{
  "expert_mlp_ratio": 0.5,
  "epochs": 9.3,
  "weight_decay": 0.3
}
Rows from block 4 of a small image flow-matching model, named by matrix and row number. Rows with one number belong to one neuron. Each number is 128 + 24 x the weight over its row's rms, rounded and kept within 0 to 255. All counts start at 0.
After each neuron's rows are labels from the 100 images, of 14976 (inputs lightly noised), where the neuron reaches its highest value: "strongest on" is what is common among them; "peak on" is the class under the peak. Only what is clearly more common there than usual is listed. The data: rendered scenes of coloured solids on a plain floor.
# fc1: MLP up (model.blocks.4.mlp.fc1.weight, 1024x256), inputs 86-171
# fc2: MLP down (model.blocks.4.mlp.fc2.weight, 256x1024, transposed), outputs 86-171

fc1.106 [128 136 116 120 128 140 151  86 106 161 156 122 104 135 144 141 103 148  97 160 113 146  92 105 118 125 127 112 122 176 163 120 143 186 132  93 130 136 124 125 113 144 164 141 116 146 115 114  77  79 125 127 123 101  83 137 132 123 112 103 149 166 109 142 148 106 113 149 151 123 100 138 130 110 130 231  69 139 125 118  99  95 118 140 133 120]
fc2.106 [139 107 104 119 112 128  76  94 115 108  95 127 108 139 120 113 147 134 168 103 132 121 167 141 115 128 135 133 117  70 106 175  97  87 105  82  94 123 121 112 108 127 100 146 143 130 152 124 107 159 113 165 145 132 174 122 126 125 146 148 157 148 118  92 113 123 129 150 168 135 166 139 107 120 148  22 174 132 146 120 148 155 146 158 127  90]
strongest on: light from behind the scene; white object; spring; cube frame
peak on: spring

fc1.514 [126 113 143 144 128 108 195 118  87 123 122 132 133 121 165 140 136 150 128  80 124 120 134 121 142 171 147 126 114 146 181 103 159 175 122 143 136 110 117 138 165 136 141 137 116  86 139 144  87 110 199  93 111 123 111 120 122 129 122 125 152 160 134 135 146 144 104 129 146 171 170 152 147 107 120  90 155  56 139 162 144 162 112 133 155 136]
fc2.514 [ 98 151 140 151 116 140  89 106 122 107 124 150 100 116 181 136 125 141 132 107 124 174 105 122 133 102 158 113 108 109 157 192 148 105 118 121 115  95 134 121 128 123 144 126 124 117 132 151 117 104 125 133 131 177 116 128 164 125 124 127 132 153 138 153  86 184 131 117  84  73 106 101 122 110 115 141 155 137 177 135 125 109 161 130 142 119]
strongest on: yellow object; its colour: yellow; disc
peak on: disc

fc1.247 [151  79 133 124 124 129 126 140 148 157 163 135 167 130 107 131 119 134 158 141 101 109 118 124 123 124 109 149 114 115 191 138 120 152 155 165 141 170 161 153 123 124 109 107 150 127 116 113 141 117 124 144 144 119 138 170 167 108  83 101 118 119 137 185 109 114  97 135 147  93 116 112 130 134 126 163 115 145 100 134 122 119 120 114 122  98]
fc2.247 [ 97 132 136 156 131 128 108 129 138 121 116 125 161 130 120 120 140 157 140 118 125 135 146 130 129 122 153 137 129 115 141 104  94 113 126 132 183 207 137 145 134 123 135 142 111 120 129 149 115 117 141 160 130 175 115 121 120 124  98 135 117 151 150 100 113 136 121 145 157 110 126 120 106  70 137 129 132 174 205 153 136  95 122 146  89  82]
strongest on: spring; largest object: spring
peak on: spring

fc1.56 [116 133 118 152 114 149 178 173 136 122  68 139 116 144 139 131 135 105 152 121 157 156 139 101 143 168  68  82 104 114 188 124 117 150  95 147 141  87 116 136 134 144 125 140 156 130 119 134 123 134 151 122  97 131 123 127 139  91 141 103 128 127 130 139 133 129 137 133 130  97  94 108 125 121  98  85 137  92 162 111 133  87 123 104 145 131]
fc2.56 [134 130 134 103  80 128 119 131 141 140 121 152 144 137 110 130  98 126 121 117 154 110 116 110 125 112 123 107 129 139 110 110 100 155 149 146 135 145 141 113 128 120 133 130 108  64 130 167 130 147 113 130 115 157 135 104 107 138 141  91 132 146 144 117 121 108 102 139 145 133 130  78 128 195 160 130 129 143 113 118 143 118 127  97 171 176]
strongest on: white object; disc; its colour: white; largest object: disc
peak on: disc

fc1.485 [119 152 134 133  91 166 115 118 144 108 100 178 126 129  76 139 104 101 141 134 159 136 136 112 126 114 100  72 119  92  94 114 149  98 125 115  96  67 108 124 122 120 129 125 118 153 124  79 123 136 112 147 125 115 101 112 121 138 101 116  86 114 106 149 135 120  89 122  90 109 100  74 143 134 115 115 119 149 133 129 146 116  98 124 155 147]
fc2.485 [119 128 157 136 110 141 128 106 157  96 142 131 136 102  82 135 130 124 138 153 123 135 113 114 133 134 117 118 151 120 134 156 119 124 121 150 166 115 157 108 142  94 113 129 131  91 113 164 133 140 121 148 153 172 129 106  97 104  99  90 153 130 143 152 106 175 113 117  83  96 112 160 100  60 131 121 131 162 155 147 130  55 137 134 136 188]
strongest on: spring; largest object: spring
peak on: spring

fc1.759 [142 128 117 148 136 126 139  99  98 157 142 126 121 129 152 156 119 158 152 165 148 124 121 108 118 158 155 153 142 152 165 144 155 150 130 118 139 170 158 139 158 152 154 146 137 204 117 117  76  87 143 111 136 116 119 119 111 119 125 124 157 143 150 128 143 103 136 169 128 174 171 186 130 112 114 100 135 133 113 147 133 160 125 130 128 145]
fc2.759 [164 112 111 102 119 125 118  74  92 137 115 125 112 113 129 122 149  96 116 103 182 142 156 142 122 114 145 129 128 114 104 164 119 155 132  93 137 135 155 144 142 149 117 127 150 214 184 104  65 146 144 154 146 159 145 166 154 140  90 175 147 102 135 121 135 168 135 177  93  71 100 114 142 100 134 176 111 156 128 117 164 120 136 138 125 167]
strongest on: light from behind the scene; spring; cube frame; largest object: spring
peak on: spring

fc1.204 [101 109 126  96 134 119  97 142 103  77  93  96 110 107 110  83 110  96 112  95 106 118  95 122  91 127 135 113 106 102 176 111  98 107 124 135 117 113  94 114  93 121  97 100  94 156 105 109  96 143 112 132 126 114 103 137  99  94 141 136  98  88  72 108 130  95  99  98  86 129 109 124  94  97 115  99 121 122 130 107 120 122 112 124 122 134]
fc2.204 [124 112 137 143 113 107 131 136 112 123 135 105 119 128 143 111 136 120  82 123 111 128 115 123 129 134 109 100 140 125 150 117 147 121 131 137 132 134 146 114 115 123 113 110 122 223 139 108 123 116 153 128 127 117 134  91 115 130 165 127 152 127 130 168 142 113 128 128 111 140 119 164 131  61 133 107 116 141 169 144 120 107 113 159   0 100]
strongest on: light from behind the scene; spring; cog
peak on: spring

fc1.79 [126 132 116 141 154  91 109 114 140  95  95 120 142  76 113  97 122 125  93 111 101 108 126 136  81 122 150 104  95  84 110  93 138 132 100 109 114  91 123 110 138  83 113 117  78 142 103 102  90 102 114 121 146 109  99 115 123 104 143 148  60 127 111 112 112 146  73 112 102 147 117 156  89  81 152 123 121 126 116  90  77 103 118 132 141 177]
fc2.79 [133 122 129 117  95  59 145  99 127 114 149 144 120 110 112 131 135 129 109 132 118 164 131 126 118 142 114 156 158 128 146 122 115 141 148 129 185 109 144 118 115 116 133 128 132 128 169 142 124 149 145  92 127 130 117 112 112 128 145 122 121 115 146 169 148 120 129 135 120 136 112 177 129 116 143 136 114  95 134 111 156  88 155 140 155 130]
strongest on: light from behind the scene; cog; largest object: cog
peak on: cog

fc1.744 [110 121 122 114 120 184 137 158 112  92 121 149 120 124 146 118 153 122  99 101 106 114 128 128 132 112 105 111 107 116 177 136 153  94 142 136  99 110 159 100 128 149 129  57 109 109 116 176 102 141 132 117 115 159 138 139 146 154 171 147 142 147 138 148 115 118  96  81 129 140  85 121 138 142 121 142 113 102  89 122 101 109 148 109 121 137]
fc2.744 [122 154 114 101 121 118 131 160 131 103 144 136 122 115 117 108 125 108 140 157 130 135 127 158 126 116 127 110 114 122 102  84 107 150 129 156 112 157 126 109 142 116 135  81 142 133  93 109 138 136 145  94 137 131 110 118 128 130 149 119  90 147 113 122 120 107 126 139 126  89 126 118 102 103 110 101 161 141 141  81 152 137 128  93 125 114]
strongest on: disc
peak on: disc

fc1.682 [157 138 129 137 131 122 153 100 121 108 120 189 147 133 131 132 119 122 103 120  99 133  83 155 142 122  94 131  99 142 137 148 193 126  99 146  92 138 134 145 134 139 101 127 125  93 115 138 118 134 138 146 112 120 106 121  96 145 128 119 134 150 153 118 158 127  96 152 136  72 110 153 170 103 156 128 124 136 153 121 152 144 125 102 184  84]
fc2.682 [109 129 114 101 136 126 133 116 124 133 122 155 124 111 136 126 148 120 165 133 119 149 125  95 134 130 141 139 142 129 154 128  98 135 148 126 170 179 140  82 132 122 135 112 142  89 133 106 120 176 128 132 132 157 118 137 108 147 128  97 173 128 117 125 170 100 137  81 155 142 154 162 107 112 141 109 156 103  97 107 145 133 130 128 152  79]
strongest on: disc
peak on: disc

fc1.577 [ 89 137  81 148 128 187 126 150 147 104 144 124 103 129 162 115 126 157 127 108 158  90 108 134 106  99 105 136 138 130 116 130 140 110 115 109 114 132 106 119 112 139  93 153 132 101 106 118 130 162 139 111 127 133 160 132 120 133 115 114 114 118 112 157 118 120 122 154 108 111 114 149 114  94  89 112 130  98  85 109 135 129 126 114 178  68]
fc2.577 [116 157 137 120 142 130 154 111 137 124 124 133 117 127 142 135 118 121 114 168 105 141 135 175 142 143  64  88  98 117 140 115 122 153 131 125  72 200 147 115 118 128 144  98 143 171 124 161 119 117 167 139 132 156 133 103 135 116  84 111 131 119 123 140 116 161 137 114 154 109 119  98 126 159 137 123 145 106 144 129 134 158 105 140 123 153]
strongest on: disc
peak on: disc

fc1.658 [161 108 129 151  81 159 128 114  97 133 110 130 181  94 114 126 146 139 140  92  95 131  82 113 100 112  96 134 135 143 166 104 147 137 112  93 152  98 138 128 127  99 114 140 129 175 106 126 111 142 174 130 166  67 145 131 126 101 135 156 119 136  86 138 136 107 123 152 109 114 115  90 142 138  70  81 106  74 108 144 106 115  91 127 131 124]
fc2.658 [129 134 150 153 105 106 138 142 129 104 127 110 135 128 112 123 119 132 120 140 111 116 161 113 119 119 141 120 131  96 116 128 114 118 148 128 177 133 136 136 115 147 147 121 120 124 121 168 131 124 182 113 123 187 110 118 101 149 101 136 128 156 141 125 157 159 131 153 138 122 132 142 147  78 116 109 117 142 174 130 155 116 139 119  79  94]
strongest on: spring; largest object: spring
peak on: spring

fc1.747 [148 146 148 154 131 126 170 144 144 141 115 162 138 147 131 151 124 113 127 124 104 122 128 120 114  81 124 143 167 138 128 103 134 114 112  99 127 138 167 129 126 160 134 107 150 193 126 165 134 148 162 148 124  98 131 130 130 145 135 150 132 125 108 141 144 155 156 143 116 139  99 102 139 176  91 174 129 137 102 141 179 124 131 118 127 178]
fc2.747 [145 140 113  94 136 148 159 101  94 105 111  76 135  85 113 123 137 153 153 138 145 143 131 130 125 105 181 132 127 116 144 139 151 120 115 108 138 112 120 105 149 129 106 143 141  75 132 156 113 136 144 140 145 148 122 110 121 120  27 157 132 154 125 157 144 146 116 108 100  92 101  97 183 135 157 153 127 122  88 136 138 103  93 128 142  84]
strongest on: spring; largest object: spring
peak on: spring

fc1.619 [132 136 152 152 129  99 119 152 132 126 103 165 136 103 110 114 131 113  81 106 113 100 146 158 111 147 127 115 118 117  58 109 120 120 122 145 154 103 135 107 130 127 113 113 120 242 126 125 129 115 113 131 150 131 119 118 137  91 134 148  91 122 103 159  94 103 136 130 102 148  94  98 129 110 116 145 137 163 142 132 126 131 115 110 111 180]
fc2.619 [108 130 149 138 123 134 139 102 113 135 116 125 130 137  86 124 135 111 148 140  99 144 120  89 145 116 116 101 120 141 144 157 121 139 147 135 162  93 132  75 120 123 136 102 128 209 118 164 112 144 146 148 139 124 130 165 127 151 134  82 130 131 116  93 133 141 145 110 121 126 131 191 128 125 131 119 147 139 118 135 146 131 133 164  86 122]
strongest on: spring; teal object; largest object: spring; cube frame
peak on: spring

fc1.392 [141 169 117 149  95 101  76 121 136 130 149 126 138  87 151 129  81 125  89 145 146  67 146 110 118 133 114 114 137 114 139 120 148 119 135 121 100 137 110  98  98 111 115 169 117 107 148 109 152 110 146 150 139 114 134 103 113 106 126 165 126  98 120 149 131 110 121 121 119 131 110 130 130 118 122 138 115 114 122 108 150 109 109 100 159 115]
fc2.392 [133 127 161 119 125 108 143 120  95 131 138 108 121 131 111 126 133 119 112 109 137  83 128 136 141 126 117 147 147 131 136 145 211 141 133 124 178 102 127 159 161 130 111 111 136 180 145 132 109 126 125 123 153 198 160 115  93 126 152 150 139 142 139 201 118 147 139 135 138 121 110  83 150  98 160 164 128 159  80  94 146 124 123 141 143 174]
strongest on: white object; disc; its colour: white; largest object: disc
peak on: disc

fc1.111 [171 161 156 162 118 124 109 148 146  92  82 125 104  96 111 122 134 149 105 112 129  92 113 123 146 118 122 132 144  98 141 121 131  62 162 133 132  96 108 122 192  95  72 122 153 143 167 106 150 126 132 102  83 147 130 145 111 214 133 113 141  52 143 116  95 131  84 169 107 119  91 122 129 122 119 157 134 103 128 125  66 101 112 158 132 128]
fc2.111 [ 99 125 151 160 138 127 148 138 134 137 156  80 121  99 108 132 106 156 150 126 129 176 140 134  94 131 131 107 138 133 112 110 149 160  82 131 121 114 111 143 190 147 156 147 104  55  83 146 140 139 140  94 176 114 124 104 145  32  90 166 137  73 152 133 142 134 171 179  96 126 145 112 134 107 130  95 107 112 136 137 187 137 125 154 155 115]
strongest on: spring
peak on: spring